python train.py --n_mels=64 --spec_augment=false --conv_stem=true --depths=[4, 7, 4] --kernel_size=3 --warmup_steps=1080
Rows from block 11, named by matrix and row number. Rows with one number belong to one neuron. Each number is 128 + 24 x the weight over the matrix's rms, rounded and kept within 0 to 255. All counts start at 0.
# fc1: MLP up (model.blocks.11.mlp.fc1.weight, 1152x192), inputs 48-95
# fc2: MLP down (model.blocks.11.mlp.fc2.weight, 192x1152, transposed), outputs 48-95
fc1.463 [135 119 191 137 110 130 127 145 120 118 165 143 137 127 145 138 139 107 114 122 144 107 139 143 159 153 150 158 131  93  98 111 133 114 146 142 177 111 127 107 131 161  81 111 133 167 141 116]
fc2.463 [130 142 123 127 105 109  72 119 160  96 139 178 121 125 137 122 155 139 141 109 155 156 105 124 119 170 120 145 168 138 130 129 129 146 105 107 132 133 117 111 121 120 167 120 139 104 119 140]
fc1.464 [128 180 136  77 135 122 124  79  98 103 116 151  97 107  49  82 157 114 108 142 126 128  69 134 123  96 130 172 175 118 129 101 114 152 121  95 146 113 126  81  98 131  77 117  96 109 114 147]
fc2.464 [125 144 133 100 146  90 133 115 117 147  95  77 150 113 168 142 147  93  93 140 121 136 109 131  99 115 100 129 130 153 153  93 180 148  92 131  97 165 130 153 112 103 121 128 130 166 154 139]
fc1.465 [128 121  98 126 111 121 115 131 137 119 142 177 155 109 127 129 106 119 116 117 172 110 141 140 107 118 114 123  98 145 139 173 144 113 128 158 122 152 134 151 131 169  99  98 155 170 118 155]
fc2.465 [137 151 167 173 161 131 123  80 138 129 109 102 109 158 116 120 115 138 128 117  91 149 118 130 170 127 167 110 128 107 153 123 104 129 168 134 141 107 139 167  74 169 124 138 114 200 117 101]
fc1.466 [105 152  87 153 172 108 125 143 149 116 150 101 115 139 129  91 146 174 180 130 126 154 149 142 175 139 133 103 110 148 127  93 133 117 127 154 167  81  67 108 108 158 122 130 169 105 161 118]
fc2.466 [154 154 178 110 117 171 123  99 147 104 146 174 153 124 159 142 135 149 165 142 165 143 134 145 152 163 142 137 138 124 123 148 146 101 125  95 114 159 133 111 178 147 128 134 155 125 113 135]
fc1.467 [159 188  83 135 127 133 103 130  86 104 165 129 109 162 111 122 110 113 150 101 114 127 116 144 105 139 103 114 152 128 133 107 121 129 133 155 131 117  84 111 116 118  98 115  95 154  99 133]
fc2.467 [119 131 170  93 120 134 141  91 140 157 170 119 145 118 152 121 160 114  88 109 133 105 114 153 148 178 101 148 169 160  71 126 142 135 122 105  89 147 151 146 155 109 152 123 119 130 102  65]
fc1.468 [131 116 167 172 117 109  83  91 171 122 160 130 138 114 142 150 140 122 153 152 148 110 131 115 132 136 168 145 132 114 100 128 114 121 178 143 143 138  96 112 128 127 139 157 156 112 109 132]
fc2.468 [151 118 152 126 168 130 140 122 140 120 150 124 123 108 132 139 105 138 133 108 122 137 127 152  84 136 118 147 105 167  82 100 134 131  81 115 125 137 143  79 119 105 102 138 117 152 113 134]
fc1.469 [163 134 154 130 130 144 125 129 120 126 129 149 125 104 127 141  88 112 135 129 142  68 163 129 117 120 137 123  95 154 136 115 108 119 119 122 116 144 109 153 135 168 138 130 135 180 126 115]
fc2.469 [130 106 125 115 123 104  94 106 178  87 142 117  88  85 158 119 121 144 113 128 147 151 100 161  98 187 117 144 102 181 122 114 130 128 127  97 140 164  90  92 121  92  70 154 182 110 121 135]
fc1.470 [129 125 158 144  87 129 113 124  94  97 149 115 123 135  85 141 117 111 148 154 109 143  77 121  95 109 106 155 115 108 122 146 139 169 127 111 158 126 107  96 151 120 120 121 119 154 115 146]
fc2.470 [107 142 101 117 126  99 138 181 110 166 122 129  98 154 115 125 130 132 183 138 147 106 136 101  89 150 124 134 148 143 111 126 144 118 139 125 134 130 105 116 126 125 137 137 124  96 155 130]
fc1.471 [ 77 105 109 131 136 117 108 147 132  86 144 151  91 136 151 132 115 148 147 130 122 146 140  91 113 123 164 138 140 126 110  87 110 126 115 114  46 128 151 113 159 125 121  98 140 136 148 127]
fc2.471 [ 95 107 137 114 144 136 138 117 130 137 143 121  85 133 179 112 148  96  79 132  96 105 102 155 174 114 121 129 121 118 109 108 169 129 144 115 116 134 127 137 100 125 111 118 139 162  91 112]
fc1.472 [129 190 144 159 171 111 166 151 122 118 164 123 135 112  81 143 119 134 151 141 144 131 113 107 169 108  82 141 154 156  90 106  79 117 137 117 115  96 106 105 157  95  96 104 124  86  96 121]
fc2.472 [124 118 143 131 116 111  75 154 119 108 133 146 104 140  88 127 131 136 167 124 134 152 140  97 136 142 148 132 123  94 148 142 110  96 121 137 149  69  99  96 155 161 149 156 114  69 164 107]
fc1.473 [142 125 150  83  94 127 172 112 121 104 149 120  88 121 100 108 149 148 169 121 117 153  78 109 126 148 134 132 139 164 162 115 155 181 100 109 164 109 181  83 147 114 104  97  99 103 123  98]
fc2.473 [141 106 104 124 162  88 126 110 160 120  93 107 149  98 165 153 150 152 125 141 123 137 100 147 141 112  92 132 113 198 129 142 163 167 110 112 136 165  99 116 132  56 112 113 108 124 118 165]
fc1.474 [117 159 128 130  89 101 106 118  84  92 116 150  98 121 111 132  84 115 108 139  96 105 158 153 141 124 122 136  98 164 117 117 111 165 174  94 175 149  92 110 168 114 113 120 129 120 135 132]
fc2.474 [121 122  90 103 112 101 136 179 116  91  93 138 121 120 101 139 130 116 184 131 154 171 163 120 142 116 147 121 197  88 140 131 143 116 142  90 163 121 114  99 151 151 152 167 168  97 159 159]
fc1.475 [152 118 184 149  92 148 164  98  94 108 124 133 105 152 101 132 107 173 155 116 142 100 126 105 100 146 137 147 136 134 113 127 124 144 135 141 160 127 118 132 140 104 117  81 114 144 116 130]
fc2.475 [141 124 119 170 164 122 128 135  97 147  99 103 133 110  96 108 100  97 153 134 139 102 116  82 151 140 139 129 122 114 133 116 118 122 139 115 132 123 140 111 100 164 112 113 124 114 143 123]
fc1.476 [137 181 119 162 145  68  82 110  89 124 131 144 105 135 113 121 140  90 124 137 118  97 122 142 101 180 128 125 115 198 120 118 126  79 117 135 158 156  66 115 129 116  91 119 128 116 130 145]
fc2.476 [ 81 126 128 131 145 122  76 134 145 144 118 158  93 113 134  83 155 113 125 121 177 150 171  87 122 149 119 180 119 112 142  71 150 176 129 115 109 137  66 105  98 123 153 117 109  83 162 126]
fc1.477 [ 76 163 126 126 124 118 134 119  95 132 136 122 102  96 135 142 134 136 148 135 137 125  59  94 140 131  92 114 163 141 160 148 124 127 102 170 151 144 114  94 129 143 141 112 104 129 153 148]
fc2.477 [133 176 180 139 108 180 134 146 102 152 155 130 127 161 160 153  81 148 148 115 117 151 118 120 101 140 129 131 129 160 129 125 104  92 107 111  93 143 119 105 101 127 154 102 156 136 113  81]
fc1.478 [ 77 158 137 127  69  92 128 114  75 103 113 121  94 140 131 134 147  82  87 136 119 141  83 116 119 132 128 128 149  87 116 115  86 154  87 155 114 140 122  66 157 105 134 124 113 140 126 115]
fc2.478 [145 147 137  98  89 137 117 141 105 170 112 130 118 110 109 122  87 138 147 122 143 151 171 119  89  96 131 131 153 139 130 129 145 121  84 137 147 129  95 100 128 116 118 140 174 105 124 133]
fc1.479 [125 124 107 162 103 139 121 144  94 109 137 140 132 130 174 117 107 108  97 120 129 165 117  91 116 173  87 118 133 131 146  91 125 115  99 196 136 145 120  99 136 163 120 153  97 140 134 135]
fc2.479 [183 108 115 129 172 105 127 116 124 147 142 123 134 109 140 117 100 128 140 146 158 142 158 115 112 150 118 110 126 154 145 136 129 108 108 124 114 110 130 124 109  95 116 115 125 161 121 126]
fc1.480 [132 122 206 104  87 101 136  54 161 124 154 159  67 102 107 123 124 122 158 110 152 126 127 132  93 132 157 168  91 193 155 135 139 118  95 112 122  91 125 118 189  80 114 114 131 155 126 118]
fc2.480 [161 128 125  98 118 132  96  71 150  90 117 118 122  98 161 145 141 140  88 164 173 161  92 161 173 201 121 140 144 217 116 107 125 150  92 135 138 159 109 110 140 112 131 118 114 168 107 144]
fc1.481 [145 121 145 165 133 141 108 154 137 116 171 137 151 132 109 167 128 123 117 150 146 156 122 156 125 166 130 129  92 134 122 128 132 126 137 124 148  91 110 162 132 153 124 139 185 133 103 142]
fc2.481 [136 106 109 100 157 127  90 108 171  96 110 109 128 114 139 133 141 105 114 113 131 126  87 112 143 119 101 141 108 182 145 119 141 155 122 138 123 168  91 156 134 100 109 107  85 128 123 141]
fc1.482 [ 84 154 122 135 119 117 162 133 117 131 120 185 114 103 171 138 140 111 152 150 128 126 125  99 111 147 143 139 154 123  86 100 152 118 133  80 146 100 132 150 152  94 103 150  91 117 121 112]
fc2.482 [134 112 127 116 144 138 147 112 121 175 123 110 167 132 171 100 164 135 128 130 122 100 100 177 155 146  97 150 141 173  79 170 166 161 109  83 111 128 158 112 114  66 107  80 136 152  81 133]
fc1.483 [147 162 132  94  78 116 132  68 131  91 130 140 105  93 121 185 177 121 155 142 146 146 119 165  80 130 121 110 163 143 173 103 115 128  96 108  84 157 134 143 172 107 138  60 111 142 129 117]
fc2.483 [164 106 120 132 126  80  78 135 108 112 136 130 155  95 129 159 122 111 144 166 180 143 115 121 118 150 106 121 125 177 144 153 125 140 104 114 131 159 139 121 151 152 119 198 135 144 146 152]
fc1.484 [116 161 116 127 140 151 138 130 137 139 131 129 156 158  91 181 108 154 137 131 147 121 148  97 104 114 139 124 150 140 114 155 110 136 113 123 147 158 136 172  76 137 114  87 125 124 153  85]
fc2.484 [124 158 175 176 149 150 143 146 103 132 146 142 102 143  81 139 117 142 125 122  94 124 141 128 108  99 140 120 145  72 110 171 112 110 150 187 160  97 157 159 127 132 147 134 132 138 140  97]
fc1.485 [126 138 112 118 107 139  97 130 103 115 136 101 142 121 136 156 118 138 141 112 127 170 133 155 121 181 131 130 116 166 124 116 193 156 155 163 144 149 140 143 144 141 148 144 126 151 141 155]
fc2.485 [126  96 131 136 134 142 157 118 150 125 102 167 121 109  96 133 149 138 166 139 156 130 140 125 145 129 167 152 117  98 143 159 165 133 153 140 125 134 160 117 166 138 153 135  95 116 121 100]
fc1.486 [132 118 106 190  99 140 119 122 118 154 207 110 145 151 165 138 136 101 137 110  95  83 172  98 138 178 101 156 160  96  85 104 142 122 110 149 125 107 119 134 165 130 134 147 103 134  97 147]
fc2.486 [123  96 135 104 135 126 173 102 120 142  89  86 147 106 167 120 142  94 100 142 143 103 130 150 131 134 110 145 157 144 100 126 133 129  97 102 125 159 139  81 164 101 100  99 129 155 122 105]
fc1.487 [127  82 182 121 106 101 111 136 121 127  98 151 133 148 140 141 134 122 118 103 127 112 178 143 121 115 153 125 142 134 100 138 114 123 118 122 115 109  91 170 142 101 133 104 115 118  72  65]
fc2.487 [162 153 137 150 153 117 148 147  87 130 121 109 148 121 129 169  55 147 127 149 143 117 139 191 107  63 116  65 127  92 153 147 107  90 145 104 100 121 132  87 139 153 117 155 189 148 136 123]
fc1.488 [103 119 137 128 108 142 137 116 104  72 148 104 153 160 133 116 117 125 111 133 141 151 149 113 149  93 166 126 141 125 124 152 152 116 134 154  93 133 157  72 144 173 122 168 140 138 133  91]
fc2.488 [ 94 108 124 108 102 109  95 145 116 153 115 195  83 136 133 105 167 103 104  99 126 163 124  93 107  99 137 187 101 115 144  63 145 130 114 129 143 108 113 126  95 113 190 118  89  66 146 101]
fc1.489 [140 133 127 136 152 102 161 127 135 148 135 149 128 123 126 112 110 153 129 172 150 132 140 107 137 154 136 159  90 112 172 185 149 122 122 152  91 148 100 183  78 140 171 124 145 105  85 136]
fc2.489 [109 153 134 162  95 144 137 134 143 159 149 136  89 130 115 121 144 142 105 132 120 132 154 105 114 142 156  99 113 150 119 117 121 118 168 131 102 140 149 148 123 155 159 151 133 144 130 106]
fc1.490 [ 97 167  82 130 125 111  98 125 127 112 124 133 140 110 130  98 157  93 125 147 134 116  95 124 114 114 128 135 113 107 115 105 141 127  85 137  93 164 150 114 101 163 122 100 146 123 176 130]
fc2.490 [149 150 144 157 184 107 142 127 136  91  90  97 161 146  92  78 123 143  97 136  98 116 117 149 150 130 122  90  93 153 132 148 125 160 155 167 137 117 126 122  88 155 123 141  91 155  76 140]
fc1.491 [132 147 148 121 136 164 153 137 152 119  98 161 113 145 137 113  97 108 143 140 147 144 115 100 129  83 159 105  92 102 177 152 131 114 141  92 125 115 107 129  91 139 131 132 111  74 117 122]
fc2.491 [133 106 136 138 122  94 140 107 124 146 149 133 118  89 105  96 140 101  92 122 109 108 146 109 107 119 147 113 139 162 137  88 138 162 142 140 147 136 134 128 150 154 110 167 174 157 168 109]
fc1.492 [112 132 104  92 142  99  91 129  97 126  93 158 130 124 130 137 118 108 129 139 111 136 114  90 110 117 108 161 141  97  91 127 118 130  88 136  95 159 183  91 164 100 112  95 126  92  80 135]
fc2.492 [123 120 142 110 124 114 135 149 148 149 134 153 148 162 165 133 152  78 156 154 142 105 108 120 108 158  66 138  90 170  85 140 165 172  87  65  98 122  79  70 100 106 144 108 132 125 124 142]
fc1.493 [111 135 102 109 163 122 125 139 151 128 121  97 131 165 150 117 120 111 130 154 152 118  76  88 128 115 141 115  93  87 158 161 143 148 102 121 127  92 139 123 109 137 160 138 130 119 116 110]
fc2.493 [154 160 114 138 123 130 147 143 148 131 163 165 109 140  98 139 144 123 118  95 125 122 192 111 120 113 165 104 134 113 140 130  86 118 116 163 140 122 160 155 159 150 128 155 113 101 151 104]
fc1.494 [132 128 117 103 113  94 133  91 130 109  92 125 109 122  67  99 152 129 111 157 148  87 121 112 116 132 133 155 123 127 180 187 140 143 100 109 104 158 144 114 118 153 140 102 147 135 124 131]
fc2.494 [130 138 106 129 111 149 145 145 140 161 151 142 106 109 140 127 164 106 125 139 136 114 117 109  94 153 135 148 117 131 135 118 160 139 121  95  75 171 145 143 150 105 126 117 134 192 119  89]
fc1.495 [113 170 120 116  85  72 117 129 134  75  88 146  98 112  97 129 102 137 144 124 122 125 111 172 150 139  90 135 167 124 188 117 112 133 108 127  85 174 109 120 103 154 106  88 127 122 144 116]
fc2.495 [123 143 170 145  98 179 116 114 132 145 134 102 114 143 157 153 146 128  94 109 136 127 130 149 119 106 129 121 158 127  98 137 134 107 119 131  99 121 147 157 136 128 104 145 103 151  88 114]
fc1.496 [129 144 175 158 155 138  92 135 139 138 144 160 158 126  85 117 127 117 135 141 144  89  98 153 128 117  93  85 107 206 128 127  87 130 111 162 120 163 116 148 140 151 130 119 148 160 107 110]
fc2.496 [108 130 157  97 140 140 101  89 207  47 173 116 116  85 147 142 143 112 128 119 156 109 119 163 117 184 158  95 141 136 114 101 116 123  95 118 123 150 122  73 114 124 104 180 110 136  95 106]
fc1.497 [168 187  93 141 134 151 126 123 110 104 186 125 109 139 117 138 141 111 150 118 115 106 145 109  87 119 103 142  76 141 110 122 103 110 112 132 111 138 118 107 122 107 147 144 130 115 144 137]
fc2.497 [118 141 156 141 141 122 142  86 162 132 111 144 128 132 134 142  95 161 112 115  96 137 177 125  96 121 177 101 138 114 160 142 104 159  95 125 148 144 155 134 123 133 151 161  60 139 132 154]
fc1.498 [142 145 140 182 103 115 138 118 143 122 137 142 118 151 181 179  96 108 160 128 122 124 135 109  86 182 120 132 119 132 127 119 149 130 135 148  98 111  94 177 131 143 115 137 129 137 121 149]
fc2.498 [147 137 131 130 122 131 146 114 114 117  99 156 130 145 127 145 130 111 156 127 145 114 130 125 165 197 127 128 135 161 115 151 133 114 163 115 109 131 131 112 114 133 145 148 176 148 119 122]
fc1.499 [154 127  89  90  95 121  69  83 140 116 145 169 124 118 118 123 171 152 142 145 127 109 107 160 135 152  92 111 110  80  97 135 133 143 119 115 124 111 120 121 174 127 138 113 124 139 130 127]
fc2.499 [122 110 138 135 157 140  66 144 158  83 147 111 149 116 163 167 118 114 137 167 138 137 114 176 137 124 166 100  76 128 148 157 156 100  91 135 124 146 139 101 124 118  66 150  99 152 109 141]
fc1.500 [140 161 112 181 158 136 125 123 145  76 151 133 107  97 114 100 129 135 118 200 138 124  92 159 145 125 149 158 108  92 146 119 130  93  80 121 124 118 129 177 114 150 202 116 104 139 118 130]
fc2.500 [113 124 146 164  88 113 130 124 151 170 122 201 113 144  82 117 198 152 142 136 159 101 127 102 140 179 146 118 163 141 132 127 116 151 149 146 129 170 138 141 129 118 154 125 125 141 140 112]
fc1.501 [158 139 114 129 127 134 152 138 132 110  91 125 139  89 138 132 137 147 161 113 157 142 126 132 114 114 142 126 156 147 138 135 143 100 132  91 114 160 130 133 133 129  80 134 111 138 105 156]
fc2.501 [142  94 105 118 145 131 138  96 105 136 135 113 144  98 135 126 136 141 116 131 118 149 113 153 147 121 108 118 150 177 123 129 130 112 121 131 128 134 108 130 107  93 123 115 174 173 101 148]
fc1.502 [ 71 118 110 125 160 114 110 121 176 124  83 168 165 136 128 130 172 124 113 145 104  77 158 121 124 141 152 154  72 143 134 144 134 140 126 104  90 124 136 127 163 209 126 124 132 112 145  95]
fc2.502 [124 161 170 198  97 159 119 117 107  94 101 124 115 147  70 143 139 147 142 141 102 102 179 116 166 113 162 112 140 136 113 146  94 123 134 158 116 116 121 130 116 148 171 113 105 106  81  66]
fc1.503 [138 129 109 116  29 100 149 143 142 137 167  95 154 115 122 117 139 145 135 121 155 136 189 103 129 172 104 118 125 169 121  87 154 146 127 156 153 121 153 118 125  98 156 109 130 200 187 127]
fc2.503 [151 102 116 153 156 159 112 149 127  81  93 124 127 144 135 140 109 145 117 146 138 136 109 141 148 111 134 113 149  89 135 135 153  95 159 117 133  98 102 124 118 133 107 115 100 112 136 162]
fc1.504 [152 192 118 124 124  97 100 120 127 133 155 140 145 126 118 122 123 124 110 110 119 102 120 107 106 120 102 114 184 143  87 114 132 133 147 132 145 115  85 112 115 177 100 108 145 143 138 123]
fc2.504 [137 129 112 130 123 111 118 139 104 125 134 142  92 150 115 121 139 164 115 112 143 143 135 107  81 160 131 151 142 163  88 119 125 150 126  85 130 156 118 137 125 118 147 135 142 102 155 147]
fc1.505 [ 97 145  78 140 127 127 112 152 111 144 122 156 139 101 119 181 134 192 124 140 119  92 120 131  74 183 175 153 107 111 117  90 136 139  99 156 119  87 103  90 151 165  73 114 166 187 106  80]
fc2.505 [137 159 155 126 134 148 131  91 114  93 161  72 175 137 132 180 110 129 143 124 160 121 112 176 141 133 143 104 131 163 156 113 111 135 118 139 130 144 136  89 100 130 125 132 129 150  78 110]
fc1.506 [124 148 116 153  59 127 154  88 159 136 144 143 115 124 147 131 119 124 144 139 138 110 113 102  78 142 105 169 129 141 115 123 130 157 105  83  93 152 127 162  91 142 124 154  95  89 132 110]
fc2.506 [141 109 108 133 130 119 151 139 136 144 101 141 140 137 131 105 140 107 177 142 143 104 158 123 143 172  91 131 140 142 109 127 112 129  93 107 135 136  93  74 124 132 129 105 143 174 115 162]
fc1.507 [138 110  99 167 133  96 147 127 154 116 155 113 121 133 116 112 198 145 143 154 128 130 123 172 135 154 131  85 104 124 126 130 133 109 122 140 161 126 159 152 104 150 100 116 147 152 133 139]
fc2.507 [133 128 155 138  99 146 167 108 128 145 106 178 125 140 104 110 120  94 163 155 142  99 141 113 122 159 113 119 144 140 119 120 101 119 105 139 130 169 139 117 151 155 154 130 134 131 118 122]
fc1.508 [100 123 151 153 118 157 133 121 130 109 159  88 107 155 128 124 122 149 162 106 156 123  96 111 125 152 106 137 167 118 130  99 132 133  99 122  88 133 144 121 125 137 144 141 114 109 165 133]
fc2.508 [ 86 137  92 110 164 126 138 154 172 162  97 155 101 159  85  80 171  89 138  99 113 105 100 121 118 137  86 130 141 170 124 120 154 154 116 160 160 167 137  90 137  86 175 111  94  82 117 160]
fc1.509 [141 126 161 114 135 113 124  69 125  84  94 158 154 107  94 131 144 151  98 162 149 137 127 138  90 112 148 109 104  90 130 119 113 140 144  58  42 139 136 176 100 152 133 107 144  90 120 120]
fc2.509 [107 112 138 118 108 123 119 146  90 174 132 111 112 103 147 123 131 159 109 112 104 134 102 149  75 123  97 158 131 192 112 112 156 140 123  92  72 161 126 138 156 111 135 132 201 184 134  84]
fc1.510 [ 93 128  85 162 136 116 114 102 118 125 110 165 164  96 117 132 103 125 187 193 133 170 123 148 147 104 118 118  94 132  90 114 147 128  88  92 122 147 105 137 108 215 107 144 157 127 147 157]
fc2.510 [127 167 152 163 190 117  99  88 129  55  95  68 166 135 142 120 110 154 137 129  84 160  90 141 143 134 121  93  81 102 154 139 115 153 143 147 134  99 120 125  88 165 118 148 118 137  99 117]
fc1.511 [142 207 149 166 112 152 149 111 116 131 172 125 129 156  94 163 134 161 174 163 125 129 122 149 125  91  92 120 146 195 125 147 118 114 145  82 100 112 137 162 103 122 149 103 108 167 108 116]
fc2.511 [116 126 110 107 138 117 105 148 134 120 124 166 127 153 118 121 121 156 122 106 106 133 153  87  89 105 100 128 138  95 118 160 113 121 118 144 133 122  84 127 130 127 116 132 102 119 138 146]
fc1.512 [127 190 155 118  97 112 125 121  87 129 150 159 138 129  90 168 138 123 157 138 134 108  89 104  90  78 153 100 106 166  89 138 124 124 129 111  76 109  89  75 102 143 153 113 139 138 111 132]
fc2.512 [117 127 133 117 111 115 109 120 139 145 147 167 108 147 108 131 147 160 135  93 107 145 151 108 126 116 104 126 120 104 130 125 116 124 145 142 119 139  98 177 103 139 116 150 140 124 160 121]
fc1.513 [136 118 125 103 111 114 138  98  97  97 153 139 144 139  95 138 117 147 121 105 117 115 113 110 134 112 109 135 179 169 158 159 136  72 163 150 142 132 108 102 160 127 147 137 129 146 109 126]
fc2.513 [127 164 140 124 124  85 148 124 121 153 142  83 171 129 138 144 111 102 127 107 104 101  89 137 104 125  94 123 144 134 127 101 116 121 143 130 110 151 149 166 111 154 134 156 158 145 136 140]
fc1.514 [101 104 112 161  74 131 152 132 100 111 135 104 104 124 158 156 150 160 130  99 141 151 169 118 124 140 146 139 133 121 111 140 192 179 143 143 122 100 121 101 138 175 148 122 176 134 155 101]
fc2.514 [107 105 108 137 128  93 125 140 129 148  96 180  91 100 105  86 152 107 145 116 147 135 118  60 140 116 134 130 136  98 158 111 142 134 147 133 129 148 116 100 152 142 189 140 111  90 141 111]
fc1.515 [161 120 158 144 113 119  96  94 111  98 157 174 146  89 106 135 146 118 121 113 142 100 123 137 130 120 126 165 160 147  90 148 103 104 142 152 136  93 149 185 131 152 119 126 140 145 130  95]
fc2.515 [135 118  89 136 137 103 123 106 181 117 133 159 138 116 114 129 143 119 112 147 133 102 125 116  92 163 135 120 130 116 141 109 143 157 121 114 151 155 134 137 132 103 108 106 115 128 166 145]
fc1.516 [143 178 129 129 125 125  90 108 113 124 155 146 118 141 113 133  86 105 131 186 153  80 121 142 130 151 109 133 105 185 158 167 172 166 128 121 120 119 117 134 149 166 152 130 108 138 145 130]
fc2.516 [112 150 156 134 111 149 107 137 165 139 139 120  98 150 139 138 141 160  95  96  97 106 166 128 103 139 150 120 143 118 127 125 139 137 123 131 106 127 133 106 136 119 146 146 114 116 110  84]
fc1.517 [153  82 154 159  99 113 133 118 101 110 126 115  88 157 126  94 106 164 153 154 122 114 102 138 162 136 169 164 113 168 136 146 132 130  79 130 115 110 143 140 127 138 132 148 140 109  70  98]
fc2.517 [128 124 127 143 149 135 124 107 141 135 120 133 121 133 119 159 131  72 104 141 126 139 115 131 196 127 151 105 144 138 158  97  98 133 145 164 135 143 146 124 122 114 113 117 137 157 139 147]
fc1.518 [147 124 118 129 157 161 111 101 121 111  92 131 181  98 122 124  97 100 141 165 148 127 128 114 171 155 128  97  83 131 137 153 167 100 143 114 157 119  95 159 127 154 119 169 102  98 140 141]
fc2.518 [115 157 139 166 116 171 140 113 152 115 104 174  89 122  84 114 133 137 157 159  99 103 137 109 179 128 155  82 119 142 136 131 112  79 157 140 154 106 156 151 153 156 119 170 129 117 132 122]
fc1.519 [124 108 146 102  62 112  72 112 122 125 159 105 139 151 131 110 133 132 112 157 116 108 141 142  81 152 133 163 147  80 199 117 163 174  58 149 158 112 101 149 125 102 132 174 130 125 171 109]
fc2.519 [137  82  86 120 136 110 134 146 145 119 113 122 155 150 133 124 101 144  89 118 126 148 122 137 126 116 117 110 144 140 157 103 117 156 104 154 162 133 120 112 119 115 117 129 112 120 132 144]
fc1.520 [ 93 137 131 166 123 112 164  92 163 138 131 126 115 109 149 116 126 182 127 108 160  88 139 104 138 140 160 181 127 165  78 121 121 123 103 145 139 131 124 155 135 153 107 136 139 161 129 121]
fc2.520 [148 138 135 142 117 112 133 132  93 127 102 143 119 157  93 116 121 117 150 127 164 138 140 110 135 141 124 129 144 114 114 136 131 120 111 120 142 121 124 117 133 178 137 133 121 126 181 124]
fc1.521 [124 132 157 151 134 147 145 134 179 122 147 123 127 209 105 147 133 164 114  89 121 152  71 127  99 137 126 137 129 158 143 141 128 102 136 158 151 127 123 131 121 123 120 156 115 206 121  95]
fc2.521 [153 169 142 139 122 146 126 134 113 157 124 112 160 119 131 140 150 154 119 150 108 131 102 112 127 127 123 126 132 132 119 119 142 124 106 130 113 159 111 150 129 162 131 132 135 162 121 109]
fc1.522 [ 94 152 132 135 141 166 140 134  91  85 165 114  82 143 127 122 108 136 113 110 156 138  68 104 114 167  78 114 165 129  85 133  86 116 157 125 122 116 123  94 135  87 136 120 106 132 131 119]
fc2.522 [106 150  86  89 184  94 117 137 100 143 130 159 106 162  81 112 163 119 137 120 108 123 140 110 156  73 159 171  85 120 134 123 107 117 131 176 136 105 151 132  83  95 185 133  80 127 162 157]
fc1.523 [101 138 111 123 133 144 138 131 157 139 127 113 122 134 101 152 105 137 126 119 145  85 126 111 115 105 151 130 100 139 151 164 133 123 131 132 127  66 134 131 126 136 113  91 120 111  85 102]
fc2.523 [158 116 116 148 126 122 139 108 104 156 130 163  70 121  89 144 147 104 129 132 137 115 118  97 171 110 160 115 124 128 119 156 107 105 152 151 151  95 192 140 150 168 159 149 138 133 160 102]
fc1.524 [104 131  99 131 155  95 144 104 101 137 139 116 137 146  95 154 121 144 134 100 136 148 137 161 148 174  98 123 117 174  81  86 138 142 141 159 116 113 117 121 164 108 119 152 115  82 120 116]
fc2.524 [130 151 109 146 127 121  93 140 165 117 147 146  92 148  82  95 140 148 121 119 146 128 119  96 146  79 147 125  94 100 120 143 135 112 129 148 173 106 122 161 128 119 108 137 114 145 155 130]
fc1.525 [115 118 147 123 109 144  84 110 114 126 182 104 175 105 122 179 141 128 140 134 113 136 130 180 135 130 129 155 124 111 107 100 166 133 139 118 149 145 115 111 104 136 111 109 168 159 135 127]
fc2.525 [159 121  96 153 130 128 101  99 122 114 116 129 116 102 119 137 126 113 136 134 209 126  94 103 144 127 136 163 137 174 149 124 142 175 115 122 145 125 110 131 117 107 121 128 102 153 143 152]
fc1.526 [125 125 152 100 136 141 126 128 128 148 150 136 120 157 112 146 131 100 119 145 132  87 114  86 133 151 139 177  95 168 149 153 118 125 121 112 120 138 112 158 124  96 105 116 112 118  89 118]
fc2.526 [117  90 124 172 144 127 143 119 153 111 178 122 131  95 149 132 128 120 128 166 139 112 143 130 112 150 132 106  99 157 181  94 113 127 109 136 116 156 171 139 125 123  92 117 181 142 121 109]
fc1.527 [118 159 132 140  90 151 165 129 127  82 127 120 126 118 179 123  86 105 141  91 115 135 143 124  99 125 141 126 108 160 150 153 136 122 142 100 138 143 129 166 126  95 126 100 107 109 119  84]
fc2.527 [134 141 100 132 115 145 111 160 150  73 117 144 111 174  71 133 100 173 191 114 143 151 177 116 153 192 147 122 161 160 127 145 129 112 143 172 145 102 137 131 116 109 159 133 143 139 141  93]
fc1.528 [102 147 131 123  99 115 124 109 146 129 154 161 118 114 119 118 107  97 144 110 129 111 127 105 129 130 107  89 133 125 131 132 157 101 129  98 139 163 115 141 138 111 129  81 151 131  89 129]
fc2.528 [138 121 164 119 122 133 146 136 130 140 152 151 130 118 153 160 152 127 142 154 142 110 148 150 131 118 130 149 122 163 101 140 133 151 122 122 110 137 104 141 125 103 108 113 111 143 116 140]
fc1.529 [139 141  67 124 105 128 129 100 125 122 151 126 106 128 103 144  78 119 153 112 166 123 120 120  91 111 127 106 136 149 123 153 128  97 153 136 123 130 140 145 136 147 124  88 111 141 174 103]
fc2.529 [120 115 108 108 104 143 146 125 118 146 126 147  98 111 138 133 122 134 124 119 125 105 120 136 114 121 116 120 137  91 129 153 137 103 102 110 148 114 138 131 183 118 112 143 134 130 117 113]
fc1.530 [119 177 133 163 135 153 134 130 159 108 142 166 148 138  87 129 120 181 166 135 143 101 115 123 132  99 101 145 140 172 126 116 103 109 142  68  53  96 105  88 166 103  96 109 142 137 130 143]
fc2.530 [163 161 132 114 114 100  88 172 135  85 134 185 106 157  77  91  96 159 159 136 146 134 178  74  90 129 125 134 153 133 127 177  98  94  86 163 138  97  79 102 140 129 161 167 137 127 136 140]